config = dict(
    model='class-conditioned image flow-matching model',
    dataset='pixel-art sprites of 400 made-up characters on tiled backdrops',
    train_examples=395000,
    image_size=32,
    horizontal_flip=False,
    conditioning='class',
    arch='unet',
    objective='flow_matching',
    cond_dim=128,
    targets=['colour'],
    num_classes=12,
    cond_dropout=0.1,
    logit_normal_time=True,
    norm='groupnorm',
    activation='relu',
    weight_standardization=False,
    widths=[64, 128, 192],
    blocks_per_level=3,
    scale_shift_norm=False,
    attention=True,
    upsampling='pixel_shuffle',
    init='kaiming_normal',
    residual_init='scaled_by_depth',
    optimizer='soap',
    beta2=0.99,
    lr=0.0011,
    beta1=0.95,
    shampoo_beta=0.99,
    eps=1e-08,
    precondition_frequency=32,
    max_precond_dim=1024,
    merge_dims=True,
    one_sided=False,
    adamw_lr_other_params=0.0019,
    grad_clip=0.5,
    steps=4000,
    batch_size=48,
    epochs=0.5,
    lr_schedule='cosine',
    final_lr_fraction=0.1,
    warmup_steps=200,
    weight_decay=0.0,
    adamw_weight_decay_other_params=0.05,
)
Rows from block 9, named by matrix and row number. Rows with one number belong to one channel. Each number is 128 + 24 x the weight over its row's rms, rounded and kept within 0 to 255. All counts start at 0. Numbers have three digits each.
# convs0: first 3x3 conv (model.mid.2.convs.0.weight, 192x192x3x3), inputs 16-31, a 3x3 kernel for each
# convs1: second 3x3 conv (model.mid.2.convs.1.weight, 192x192x3x3, transposed), outputs 16-31, a 3x3 kernel for each
convs0.24:118124105140163121075107103150108147151147121044134079113150117143136114096193076114131114112132113133126139107157127124115094114100153158163127042120150160133128139123103110098145135098072088169119146106133131153146103112132166144108109132127138113166106168108070111089085164127117134144106157136154143146123132124154075144084151142209140059066079141153134127152114138109116120162116100108136085108151137126128080118147125187153124
convs0.25:110116085099142198111099093144156078086104157147129119155096134115105182096120118108158119137098118141142141081122130145132124083137167182113149117155149124120116127148112127140125092134142142123171125121133170115176116153119128119113160112108183148099094139216171089145154123117168143125159130106152158138107153115164113100155162066075118177150131143116172121172143105086099145128138110137119175138120150126122122157164132139112173
convs0.26:115126119152135150095142157133145129161121105086134137107181120119142179116109131114071132143113111143136119118209149161135099106153097144142103112134111096127148138167112124102133098128151096155108091131124171134097097138132143120090125095146148088134132116152111131138175116109089173116114109158118125123123167152121125121145140134140103129114140107109111105155149093127132139101123161074145123137171127146115140096175139125111131
convs0.27:171129132174162182123114090100130145094106124112160184124103172143106147144139112148108165103149150131074125109114118103105078141112155171182146118131080120140116116179140108114099149139164155154108122153127117112129075119100128117137132129121133141153122111151185160141134165127126149183093150110141160134084098098099105111142130130130139133137151121135103145137116113117162161126096134144132119100105088110135113162161102166115101
convs0.28:150108096110102169127073127136150115135085126096102166098119069116134133141097108146095128080127147125150108111151154133102136142124095148143189093153100098124115107167140097102110097147121139174119136119149106126103107103154102119137125143148098147080123172121153125133143106127126147169122119104106119091111146173151154142162121096109134167130135183104104133134164109093162148167157126101112126132144131143155155145128107115132118
convs0.29:122134136104141122140128141134144109115121180126110159155152103139141133117135099112061137120146171130163089113098143135119083123141136117104150166107104128157149128128111151100128122082113128116103113120124112152109124154114154131169133093136091131133134145107145095142109152131123127108122139149170115122141146178153116118131124128106145124154128113118113114072097108151118120143152124138115106065101104089072150113149128117114086
convs0.30:105136088154137115170121130134151150121139150182148103123125092128142108133086131137083131152121133129125121083067116162139120085161140152114105136128118121099098107141150100114134101099152124151160139124137127182147107087134125164137145159128125164122120154116160124141124141120158124143159145168132179142121108130122151101156144104100179158139150143129121089100142111127151105138108113142129148130124077107141136082105149122118074
convs0.31:126162097181119151167106108128171122176156120145106117120106111091130125132143174122039113141147087162122125099129103151121091152119161107135121136143115129102125142126137148116088141142094087188166111080123119120146078100108136101097100111157165091163112133120130158128138081083138160128112124142123152122148131135101160128113145142109163115113135141082120132146075102102079118099137104105149139151130125120105146128143095154151140
convs0.32:126151116121151127142136145084118133126113133153128105084123111121149106153131104121126100140081118097142130093134146081085132107143122108123138136144120149176117135089124131126087129106142141118134106139126108127117123076088157154104096125089117091101111108123120174130087123155155131131128124122143113113138121132104137123165121127171149148125148157103129104066121151126112070096083165132136126135122124108126142105101127106160147
convs0.33:167134100099121129149124119158112122138109095152101138137155108166103115160138190106115143143123150105113146156139162133151119134103087122138133111097124134130129140078138116086134143148127147127131108150142151137115168105165156126131134157150099125156115166108143087170133119118117099088134144130126122113164086149128127127156123123131106106139115133095079144134093117134114124132129067120155153151114121164141154120156144102149090
convs0.34:106106164121122151115140108152116130106124066101138141106092064111133147116127114131136157082120152159178135140089148115162122122102119181158128138133129143130135127118128149119131131084145123131140098104111108162130153144112103151137143125154121175116098164148115162160165110107110085127103114073131127088174145139154108144120122153146118149138144094120105112171085122105134098161141109126121148146112155130144152094114159101129126
convs0.35:127121104156119133142117114101131176115142145099147163136124120083133142138099096129120142131103138143139113098142156153147106103147140095160123105100094096093100113125150136118135132110122168177100057107128117141095145093124112155115114132119139094118164115130149116111163120167149110147102116197207111107062101240141132169109104134150144139126171144119139126164125123154134114127114109123106161096153142162144167126139138108171097
convs0.36:185116158118120135127132154134098154137084101157144107121143135143116130128135120123092103120111111122141140182108138124166141131084128130126112125107104088085161138090114098107137136153132106143117094163116135139165124109145107160129102088147178092153128101149142140108137134145129145136118158156130160124129089129123117092070125132126124125133123100164136127121142175106143161116172133120104144162144071130090138129124124149136114
convs0.37:089145129145138124152141131145126086105169084118116154089123107113136133075123122131136131111130101147090122128223125136134136138112150121155147142141149164154105189051107128130066090128103150119184100117151147091159135155147144162098088159098111168133118171109148112156116119127188122108134123133144085132140170146101135127175111138129121125125131145123157113087128123108131087134145148145149148130145103188125183102096119173122113
convs0.38:116135110118130115155121084165115103081133114164116137104157075129120114112103137152123147103115110145127146162093176122132136039159119115122147095137149139143110134152125157107120093115123110147129124103117161161142126119142148145144087129132132165119092159158199091128170157122136118128103117111154095171181124154123132092095120153144094123137114127125112128138092116109096110109150202158166100151174139104140153107132109120147137
convs0.39:173159129141127142109153112119105103131122142146131116107133158098102073081088056095104130151194149095133141103122110091112100113116143053088039118107131120130170154124132148102079104101137131124115156142133119091115107103146186162110128152119117134109134125110131129121159130133099118101105125124170189190145106110101106133147137121144117125165116155074146101139121165116103089143114102159122142141164110115100124139148149156136173
convs0.40:113135138148138109141116136104143167161113111125092122103136096122132139103122176142146101129077153130135129098121156090138116105148088088185120128148119094123176134137129114122155106143146148116119169132150096115140104168142150115113093157089130130166143156091135121159125179147123093123110136106120160134118136070086097160104145149095109156195145135135175107103115178155122126099136130166143162148107098133124106140138198161113105
convs0.41:147120155122126113097194092119098167138106097087118127117106165143080143107165121172107112075124148147106128142129150115124147083132132111160088139159144097107178088106106133108088141115155112124149143120125112146159124119104123122112104110096191090136148135148171166093159112107100076098145102105165129123101114135120104121135165143090111149204115147168117110135086126130137147101150098133092122107136142110181144148155147129130140
convs0.42:094096121103134098145107160169156128106110114167122114143109095118121135075113060150103108144124131120106110095135104133109090155149122139130193125111047106134178153089124117144117108136136142125127112141075153132135113124123138154125148101152118178098126094089159122181139129171139147126148092138156169119135155115151080116115153121148128110104098164137132120162111142126122107157141119139125103155136119107127127116114170150152067
convs0.43:127130084122132162142134131125106111050148159100127068158101129147131083095140162089147148121121112130155128134112140131133123119145160096074096108112170091151136111107116144136124114136124132118082129127116117132156124096168180147107119132133119125121122130113167112116123131138149145136146108105111137173190139132147118102165105109136122162123145142113096121172140127124127092153156131128143095118140129091152164118147086095133122
convs0.44:103189140144114129127121108108107110108122098146109162106156107149127120144173146153129155150100137110109117118099157110075125164095136101113169145121117112130095118085158108077102162139121104172111086169164126122180140163108122109136162171084143137111115123165131122167135139088112132122107138140127113099112118146131116121141162112094136158163120109136148156165112087117136144131173153157160129143123095161114143107148116086134134
convs0.45:077136145116102099144155127137139135109153138111144138102120122147146128146121124130192151078138137094109151116107097120153115111088100136095100099141140111144174132099131109130133148150123120139127108139121136119161100108120126186123101141068095154194155099083128087124100106115151175113122123078078109103129104139119134102113168105118121122102117106142125114156116140115119137192124094147138149154134130137109136060133108123144111
convs0.46:164174137138126123101127126142089117122117106173132099130166112120126107108117141103136153159140125120076145177123120116134079087107108112090081134109131133160098143141120137116141120125146108131075169142127107162121127098150147164143107096125072149162158144122109140135167141100198133082165106113179194164121160141147119128144126103135103123103172159095062141206119131095111124150151151118156100127101138112128104134130184140159168
convs0.47:120113136110122125171095149119142152073155112125167146156119152170130170106103119149141142127125143120159135096152092108098103086106120095143144120158113116142104122156107133107103146106101085073128118126168095124159122112116143151117147146146143132114151107155121128151152116089186129120153133140134137079093160126143132143143104145148132112108142096105111132154093138109110093128123105094151161100109123109141103091102140161118108
convs0.48:133117100120151144130172122140143170102114137118134162146159134123102112135156126165144128134132113149132129091106129128154119103123119138125127110118111151150133109096065143102111154105139123140103127092110137102152130104144110124111148138151145130132123120131112110166089104159093141139101107110065118112131093121125130138142143114137119128136135157116101094111128114131103112090141069099144132146117118066138109150123128112157163
convs0.49:090158122124189125124110114096158096131117090136098176135128119139099081138147176134093121117127118141116153167093123093150180148160111119154158115108126123120108173144111126131111133132156168109101148133115163135106133103124104117154127130118119131101167123142135086122200107126099128159156079095097145143128163094122117088103095121080163085105141124152096093122125101105111124111125135125098147125124147152113118121161065090144171
convs0.50:104127125126129088123164202095085106176111064122135155140112113125094135178070126152157160121171140133111114156175126148127153146099095128093123130150096118168130135126154138086099102128109116108153110131123161114118112117172149112133110105166134158159186088158129113140122128104160100157160106141070135114136135139127150089146132130101135093146165125148119151105125115124119144122172126128140161158082134145101137079131139142090164
convs0.51:134132127167106131169119093114137125093109147114110107145149137140123079091161130119144139154131163129109129096168103141160100102120156184120102118121144145132058127058139166107119155131143153139108162119100153145166092120092110143122124138133130078134097130113118148135126151087118123112100111151141107139147120059064139177127142140138124103126121128113116099125125148134065132153106134153151081149103175129102165116166095131137141
convs0.52:111155144100153099130136084139093116116127135103168061187068123105138156139131071121134140137145127142090175170143117082159147156145142134139133114113123089176112130123115147114112130106136132149146155127078081178077102140145110138110124175134159121162148087150091202063121108158127069137112115172123116073174107160149148126145123127105126102122150135151157087056117155140100123131136152135124135149159103127136148149127138112133106
convs0.53:117100123109149077098165124084113131126150131099151142185110158133114158113103164156105131142109123133126213144080137125134133107145132125141122155120135134134122108141163159131097142135182129148106158151127136164110115127126147187144107158111144135164137129104124100139139131109158127138180121144154155089128140187142123106103118125129130110081154118128124158132131140112119084085139188150097134160134099150090135098168128136168125
convs0.54:109154099100146112120128135116124141156104193091128130119114102107093168136086100118143108118155108111109157103141133109124123140139121146159167078130091113146157114140133147117141138111113141104107104082137106131138150125146115108141110136135144077104151126104094131107111117127169080138128141127128111082134140151148171091138126131131125160100150156120126166143126126117125129126105156149131134138134133116105131117105100164147117
convs0.55:134156125166176129095142113097166100134137118108140133132101108159119143140121142159169145099091138146126154136147113126126130105143156142102161180124152121120136137138094186109095132126115138143115094112131149117121160186117153116128129154111126145100168137119137140121126115143163075145149114131162124125145122091148124122147122117098143140136138108096123136094119183138057158186181153127146098100118214159150131099109142127153136
convs0.56:103146150130115150136127178099117153105121175149104144114114121119101108088119127146087139175129135134122134110111107090115137101091152118127148083139146087142139126139123148156143120101120115108141137119113130119127118096166154112194142091134113130114116155138169110137126132149092193132120115113144148159168112116149166116117117132170127122061141185169124103172107140151111132164120113110127133142148146121121122135102145146089191
convs0.57:176141110134164129139123167093120115109104108167098168101124141160111120094131139134125142129141118127127123084172117124151092104143171137145104113117138168087144167105156122142145167111117111133122125133123141112151096120137118155126100153107105157135117120073148085149088090144107106144120117111117125120071114134121120120156126153156110131157139152093128111128104167167153108107129127158136070111148123102131168139083157147094123
convs0.58:106077131129146114139121140132099074086102140153160139120090119169101124120153163121140135126149139137105132107133105130163180145140141115109135124163122148118106124129122111106129143129125141098086110156159100130133147130110113138138135134146155152161136103190127120128149099096137145071132124114113191151124100119145089101109131146128104146141126080104142143133099112115115137128149102106142119115162105100149158142112138134152141
convs0.59:081114154100129112140156159168091104073118138130135159139115151130116085154104116122121123140127156113133122127141150132118112111135179135149145147103117125138116115112153119155148119108121144168098116116113102085118155119143139150136115132112116088111072123113121117090131127107164156137112142091118115121106124106143165116113098135130116096079164127142140110167144105107132139139136148144131135124136163126136110108187074096151123
convs0.60:128115104116184102107159163113139117111129114130137125162124186125123167160152143116138149114154133145125135131137138140147132078139158142142085125117146128125119126129133099109129116098093129098134125113098092108112110114128139122149096119138153128148144119119120146125129148096156133099109128125109153166110134155135149108086136111137120120138152096160113126134122145136127124128113154118121130105148105134114155151158140097149115
convs0.61:162178168150144109144135116096137148090080121097146162137097110085128146140123110143136099164164190123088114125118092170128121109132143113078142098118110166093123080102128155138147153146093144168154118145085096121127119102098132148129140127145139129102131124142126144121126096173121114147096132102128145146128069125127103108136147137131157139121136080167129128156137132108103129148099097108142138155148122113132085167135120178154124
convs0.62:069145143140163129109155151098089127182141111107107148089122118144128107102109143093140129085114117140121120173147148167127094142165109154135123147173139173108078125124100116121150128160156155120127144124139129139106120115091160121075113140132111186189127154135104152163114148130127145125142167158111152126157178106095158127130153141102124130163133168162217090126150106146165118165132135121114135130114067132139160094151113088169073
convs0.63:164160130136112173177115103128108130162133127136085121121123122132112130078119097129140115136130130136126115202133144124094151070169091082123079144119107133124169125155134135118134119138106132123120151204128154109114116126147144116141137135106132153134154107115112090119122156141087151114152136126078145130142117124118093132187140181118141084176054151116097111146143101098157122114116144111114125154121134134089160167134053160139178
convs0.64:151129145134164115170142159158088090132133111124113149138115135108113088068084129108103170155167083143163144138173086141148199125102161124117068141130137125142098115087137119124140114122144116137153102175145097170111094116128120219146145137110127108140180127125125104120153114151133112109123100146151137173147112140172119092146097153129145144100148174092131114091123148114112147114128097145124125113121145100180122150121137102157143
convs0.65:103147115119130116132151107100123115145130148109138105111140155089148154098101175139142118072128154128112158130131152118150156102140134217132108129129143167103107092124111145118131137151110161126168115103106157118137117114122119157102116137159103130119106132143132115170144106141129144099130112148162109133140115095132139176125081106155080122181123135155122117136129115102178143112160159140128101179118104118104117135108175161074130
convs0.66:136121149123148150151137117131112131130093136125110164109121102101126146119106136143129109090113157099160131118095123127115099145125140158120131140142124125124132118118136126140073128116129102111117130136158111147137128135144183152144110140091095162117149119115111106130099126138132144126105137198155137134135092164087127112149131082134119157136166108106183115088111136100174157153147087145096173130146109100116140135163165038121162
convs0.67:070111108088144118137121107072089165102110110108124153068101146153104114124139111125121107113110120163137133112132092129155101091107131099142137121158141127135156162093142139133134116158138158142136124166170182157147101129145096150154097123119113160145144136151116148179115111158151131139169130127148107178163148094142082137132140156101125141136115160153122156156140079124109138157121128158106102163087126126158111127137109164144165
convs0.68:132119144155119109080170125108123123147121104095124143134095128097130131147169097115105116135118143115131135108122079119110119143114130105144143137078110100143106141140127108108133127109112166116072089116157129129116097124110138133121138121157125124080135118104101169092160139116125106091117137116143138115082128179150115122149164087122121149111116135143133103062121125126113110150136098149139163124117121122125137106158122129126155
convs1.24:086110148185124103094121133174108159097121151118152102132122093140148090074155113109126151126118144088140082132142134143124114127140165150145121086124143118142123158108121127107104163154123123145125105144120129110167125135157126148116136155157161136170144134112093149115123146131122114141099136113157135112157139123155144138117144147148141083116107160123160162125119107160137167123104128133132113097143112113116075101132102149082144
convs1.25:143125121052152152194083099112156114125132126160144124180112145117128169088122116160105090098118159121099132125144136134143101114155138157103145139111139102129109116148135168131106115123140107105107137144145106108156118156084104101138165120165155133110080114198169104121159109123096121142142136098188128084106123161122127100116139111084128152184101136138151189173120088130150134114130123129127135125124126085145133159102133153131109
convs1.26:115096128169139117086105140117121110125159138137114133112181111142113153102167083090144116185129113148119101125153113110160120112113106101125141142114130130102113134101110100097133160157092126130099124133146115183162130107143139158099096111133117149176133147118110141095133132137152128159159118130120139120130103113152139150165138130150110081109139134118132158146107126165129110095144120161142118125145088107133136128147166132162095
convs1.27:108111126082095095134157129077110111143123138173125153169116136122148127058075089137134132136137165105095140095144160168123116144100119144142159165129133130143119110106099169125135141117104142161141114114109102121153127133151137138115133126174174191179120150127123133085147107092112123153142189110147147120117137154146103166101137118110120110137156125108145140149091110119120151125090119106115104112149137133178154161118092138082121
convs1.28:141179166103115147135127051112131130127126121134108148143126129116079133160124175140091122133145157132138102092119081129141133101126125141145139102092111117125162158151111131146138182149095145169107120129109155085144102132139133110113127112128136161113110133114157100153128137172115124172122148143160156134105103150160099139113132156107122139141119116102106141145130100117156105109145077160138163126125143091155141149141125135075162
convs1.29:137143129082102123145146143054149157123151119144171121152130143138147091130066103153108094103124156117142123097103139163114097123142161091132177106107065132144190124105126159116137086181112121130105155106104136141218120145176091135095133125121170144098165100129079104170119121147112141180178132120152147133109084116166155105146116148107069148121152115152097145130147134125147128147125168157145118136122102164121167160101148120160135
convs1.30:065116065137074083108118132156112130079108133146132145121124119174136096160125120148127126134148121175137157109133180142142100105158105187144162126104146137124139121111092088154153155118174134104176097111097129163120163118150134116110112162123122150119133115124159059147084169102133145109129118134156110104109133127117143139140169117137160158182104102150110158125111146092118070168091140130085130102088077161145102122106125163121127
convs1.31:160126140125108144108125122117134105092151104172100112138141147205116114104119142145137165155146120121134115092149113122129165137107130120107100110119120188149114170158115153118147167097159163145142145136173157137155093115130084121144123099136177143147126105115137121162162087153135108114142167124124092173121107135110129060171158128108078100137110058144116138141131129164126158173124132135103161160123173147185133136124141115159168
convs1.32:129097113133132154137123120129096114162138139124158165154136104095110115161135154112141137100143118134140130158094156124174145138127122087144148122141142087162154114118130122177153139159111120128154130123128139145074174127082157157157161106099129117136116110142150129141123106159168098107115128141161124144138068115164149112107107128106163129106163111134162151133124160117143129106133137099153137107149146108133115120189155113105164
convs1.33:060169105115119147158117095132153114162129098094117134103105115129195110146115150161119126117144123120147158118163152124124113109128128128134142157127161161125124114121113135143151102095136129076126133138166133110105111091127139127156149133144141195140151127092103096182137144135117138127140143104157131138169148159167179107131120156121126099162168099113149084152137112107108152126119112127142147167114160147125126117101090137132171
convs1.34:116122138044110136157140174170125146153143129099091100100100078153115121137113149142117138102101120133120114170097087134107138117112150144101092112135098131119137089090125119132102108132125100112092089127143153135135156122151137129133150130149137120166144155140121142091116103124114101130096147076114149144139130078147134155207112133130144120090129131106116137131138073117110155101121106114142136133061142167149146147118113142132130
convs1.35:145102167118092074160122137108107115109078098102183107153150127120105106109100102104108106122149112135138119124102138152125149130135154118139089152161076138122129127170136091137165102164114175152110079132124135165171115122187118132072125136129103088115069127113147192119144103151116099129151148079090110114075105131169111133129109140110137116121187073076159104122140152160125128128184144101125135100099119128103110131115105149104127
convs1.36:082113155148137098150154137106155134124161098107119149107065120089132133154118123155131149135094117112141121089136114152095125134126105131162142170171121090131168122130146152094103161133107111140142121143156143090088112157138118162126169114134121154184129172182092127116128120163152115121157147124161131191177190109132142118179131070128190128094088186164151148145140108093151093142149178097130140127173097147163137131124116091136139
convs1.37:143152119056148118114110125133136121139097131120101115145144182118139081163120083121137129117161150139150154079155115161155105107104161168113125119112135111155124109160142150156151122096123132142114122131112146117153085122150150143156145102156154112121077097124123132171128104140146154095120133123163096136136117085125167126119089155136123138083130123081161142155127144094154146135138115100135131109109124128071129106175087096105130
convs1.38:143113114166128101087120173088121119127097172152082121060148137142111100139142148119161162141123114152118120119117163170133141094136104187122115095160149130128096185122155131155108098124131141130126117125123138141139164110090090147149132126120180148096139113147140114116110128096166148132112098171160120147097124076081153114136139099139121112133103133108153155184136115117145120115147103184112100086099137127113133122103119133143152
convs1.39:102102111108106103111116090134139115132163125138091117118121087151149137152125122129141112132129138110124123111113113115136080178158146124136175148146114124116131179170144178129143090138104110097106114085099100087080155125132151119140174145131119098121134136181146106127081066083116128159129107134149142168162108120134112124121144152166128118106106148130142159112127106124099085168160177113098090069103088140156149147100106085101106
convs1.40:060126117167104111135124173105130105143151094111139153087140167151147124134103150130133111135134089128128148152144110172125161130142135094120108126146180110109136115131154111157128134128077080117158121166130172136114105139150153150120104091126092178132115140126118133136101146184139143103144130110062122154170131148121131106131119077150135134079086151150172102137104139132122088113148120102129125107113121160101121110103137096099150
convs1.41:117074128146116110089155104131135142133146152103152109148117121148116134083167110183160113095100171133134118072120167136131123103131108118122151122102109144124145085124154118120115136142092099145154137148141152162182130123135115121111159113146141089115147138155117137081165110098100094166116121089127144164113140113143150063188126073114104143160104094125160175174128113114107131132090187140110103143145098111145144136138127131120153
convs1.42:107150092116119147154103159141095135103155135143149104166108132104135142152118114143124172145140112114147151105131135153116085113122164128132166182125078095086131139120115131138138105124077122129110152127111132103150156146118109129139192099155102157124129128096166121131102117150158131130134126181155168133137130099148074137079117131134180103135152124181122177133141127103124122102119156133146102138102198129120100100116132150107120
convs1.43:145141119102129149165147077102188159103156175135086077107107162130126146120137155130148137109144101135153148149144132083145120131141100169150188103092167153150080080132143121142134118140166159112142141138184136098037155121106092144174118130120123100151105159078105129103089106148157143166089084162180142113136147080105129145113139115133098093175129139118109123159132134156130115113109105144151166116134123112144152108067105125134149
convs1.44:124119146122142139127126168097126108112118122151094171099104178127121113139104160104146115130116115143103130087101118123098138133154128138161121119095119098124110095089123164141105130109125121056115138133131147114132133129120163143112140136090095113101162088096170131113084115175123160093121137083161126115121127093103135117117129102133092153151124083141123148118106132090132124130157085164127135157113105176085158154132143192143161
convs1.45:092122147158121152139131146133149127134104146168102099119111138117074111134138165068131159141120138134110158092154166149128100121113111068157113130155127137100096125126174159150124141177162139116123135120101139136131141123107126115131139151183102181147167162106090090117127144129130154134097171139119117138109133114163102131152113093124166155078080150117082172152131138119067093123138144103132133133113104174103125117123161152096111
convs1.46:107133132137089152156111136140110055082088197135164115107155159091162105108117103092109102093141153132145125110156175122140120154110141153132126107111091115160141090096117099101104102107108106118126164135132131142150129125137120098104088120141120131124170136108081128158095133117141113146132084119136156133064125163123157109113129155154101095126175131127181160145138143155140104215152160104132091126128052144181122138140148131128167
convs1.47:199103156093082132114084149108136126143142129158133122165175140106064128082105121133138157136165123140089130074102130111121090077143193129121159148088132133103150095063133143141143133116170099153145158136117132164167097100158144134152133113115147112124121110145112127125145144102132139131105139108119150151100094163153155087114169146160134136142121138052119163171157145115152153118173125139142158127144129121161117143146165128066136
convs1.48:113143161148098112095130107126136093144185108137112132147148177103085125152120161132137139135132125152143153109081114123109191162124132167109088082088112122107119155114080159129126137111103129148115121079153131103173124141128126152153121104093129171157128111125129123115155135111100115136122143152129142093168151110124123147127134159111155138113095112120134107129158135082154080141119103172126159132099140057092119107123137125137143
convs1.49:155088123171098137117119158122146092140099127193090163081135166153172109083124156118103130133126168142134106133109127055129199139148065141118150168136151133097132157106125127127135101154095160152111147144127127122083132121135151144143090147129149152126124105121150100090142096129119116097156156133110134161149164138080108162173049101176095108179142126146119128089141117129135146113154111130132064134146108135098200141104133121080169
convs1.50:101127145166149128154125145091152140189163084174140137109079092099087174149162116114096094165133123139136138129159153119127103110099081114121172146136133121112110161150171105110129151102139150133116138098113114133129091137111157115090089130152126160135090148112158121134147137119130142177160132135115075118139140113139134128165083177117122129160175098156140150149127095113135159117144097157159119142120155097114120136090116102150060
convs1.51:145135142129162167128114128135138103145116195140086134120103108139147093091149161140137131102127125108104114111147129123098118143130130153114123081165127121169053078077095158135093165174113077086156149169142127091093113124079125132124140084101105131134147138115129153115166120118158128091094072146113106134200116098119142093110140143133122076139124164141094142124110108164157107068106124143103107128143106152143134131081075089131114
convs1.52:200129132098129144114136152147097122114151150154143094162075130087127115111221097119131097132126149134156089086146127076122168132153091109106096187129132090124096135117122153121106112113137156084143170132115065163110111123133157105092118170146162102125135158119077139101152126136123124154119165112112102113129120126144153136144108138162116095116172116136149103085122161217079181160098151109107145138151113157134111141143111123162096
convs1.53:133144155164088148149098092114142153078112130138157126107119185110087134110125115116109133161105116149083149119121111121131108153117102147099152134124111159150152173112174161056114138097101102104154090128108121128133083092171108165132123087128121114156158091117174113169157161091104150122149119119103108126106095151118123113138124150113095134148152139140070133137134116120147151149114157099091144121122129119137118129140091116169131
convs1.54:117116115145115136087079135180173109118149156163107148147130134109166129112146140126080121143158191127116083126094146085122124088128134141125135159137096127173119146168115068164124141159131148109119123156121150140172137087133116125101129146166146093158072162147162150155165133126130130137136132109139117124124160105154103085129067142157130146162122136085094134136184086117130146141122110141137108099109092124089083157115171149105141
convs1.55:117107185108096128122143116152128156118096146112118160100155105143126157115137093159134136148095130123140124131133188104121111155095158112091145094134109125114141151077116143137118115111118119088138142128144149127096142102106171156131146123117154176109163108085133171109117102163112156149109151147126101144157096124146140143112102144145110130168179112158128138128143129127131181059112124144098144109077139118118153153127127129148086
convs1.56:128150107144128099130130113184124096092143168168120132113139147206133096114154153108116138105131134143119133145142132144133118168153139133142134073136154103111087057128133123110092086068120122162146137131136099101149104168087101143149105140108076184130125130109102155135123106083159136107116129120131135153141129126074142119122150113100148109165109108128146111111129136192132133129131129106146121156137122160132123104134128148083124
convs1.57:162115124112094135158130117097160111128118140167138168104122185138146093128124129135130118123136132123137166074135121182104088125098101094111100103119144144144112152097102136161161133140117090123121116121161105143158088147161109149123125126118123128136158141106153126190150170166143144153138086107106109148073137157166171125102165129102129073135160154158078120129161121117162146115114149116144141126143147134115092116121151119130165
convs1.58:166129146121114139111178093150099074098102150130082134117109134090142087099129120117126131142179120110121094070097102101097104124137127104160143102132125103120107116160106095154118099131148137139127118121150180167084174115158125141103120121108180078113062100178125115126120144164126120160131120063117123096067127135152105156100118159128143133105075143104143117127133154114140189169123125146153128111148124103087143142153130144164142
convs1.59:148104137128107151135146145116091096147146175134143118131143122148143084148121140120111116124094145139161156165143154126103135118116125133152128110156136129077100136127128106107171136106178108147128147131136140088121134145130103123113123143122174122148091124117148136129153104097088126115141139120152142112137112095126147115133118126155135156108126126093168106133154082148127132180085156120138128110143149129111130177101100120119084
convs1.60:127148141102139171115151159129088120149149120150172121126138123132134070138121150097123125135124130134129142125150121148150123132159124167165121140103114119090184156120130087116139148141117130080148101108127134164095121148181098105150127131135177097146124111134175108112087162103098093116106115134138135089078145148133126128144138135126130121156104104105104153127134156099154109160134121117148143176109154145122124122135130139161133
convs1.61:126151146096110094135127112137108159138168166114122125128093143144130147096167119146113104129128147160169146116097115130139141151160086139188130099147118127123052088157138117099177141157140118154137101118087128146154171144096093103132080152160180114123170147166167144128160091105119146175124107132161137136122149143153184131139107096178141143086087082132148128173158149096112096074102088172126161119149099125129118078083155145098121
convs1.62:105137125100123111127100146110145112144120087151130110107144130154084139096068162140138122143136118131132148116084130110110149092105148143083113149166129158121117156118097107164123131122064154130177159149161175131168104110135171119137131110145141149140165127158193094102125119130111092128093133123138111152176151125160145151185133143121110123168119149118126138115137132166125111155091111122103104143119121155131135193151128151151157
convs1.63:174141112070132147120107075103132113134129113091101115158180156153142131125145150141114092155106149141110090154085155117099142154150091118123109123127116153149164142099136128158125127189083130114108160144134099159134105093135159144133139158154095145147167156107130094156161167112137109138151105146107122112140155130096105177169153140125127130122110131105125115144132112091169169120137167145128110129105163113088111146138082116102136
convs1.64:130089132160082137130152073104164117130163145123118118160116149124126134160143115148159150128119154177159161113152168103130141135094118139125125136113130121076054145129121141182117099149145117127159188151107103144146130141118081150160102205170171163155154154074098147123126146135140107133116175181159130111152149086129129119127118138164090139115130130118132189160122108151150154144105134117150106143096139171170146143118095120108118
convs1.65:152115131143110147074140168152150110100151175107096159085123160144095090140132139099129117146126149107118144116127153129083112101135154148139136078123179120155084175092113164122140088111137114148147117194134099134111114118141148138106186128123084157113113127147112101175105157109152106157114088145114118147125136130128116153134131123119135154116123148114096110153110130108152135133131128110113168123097163137148121090148155133131105
convs1.66:114148136067124112137139140107145127142148100085140110135131170124170130140131134171163132180158121125125135118120085148116111137125107121143142123132128100131143089144163165157110103123111119120125163124129143094152131137100188147105118108149085147128165156101107120127122130128116153149141130092154146119125097140169162150126135120167097133184151107143081125133151168152135149189118112122129123157081081119137129113095142173120126
convs1.67:198159155178119155107128181118131139158128115139120164138170158163168122093119163125161160131127122154104110113140155147115110123107130115100092147135099156093067138087106141119143143102097088158134126161134112075075094080100114127176126139104110093153107119078136134110142099115108130154144137126129188182167124136061117149125097109070115179145154149151136103174110122115129156114131121143138096127138157143128132128093104154139154
convs1.68:152091163152129109125120126091130141116125120128142127162077168137135111104152085120123112141141130141149100117102120131117117149087159113115142127138096112139132134143087104141148098130138165150101097103127131148132092130158168173092135136139150102105111128106177176105183077176138139150152144092125115093103097178154112110093135141131129129140116112100141121110125126137090125170120172096137146106140100118127122144127119147119147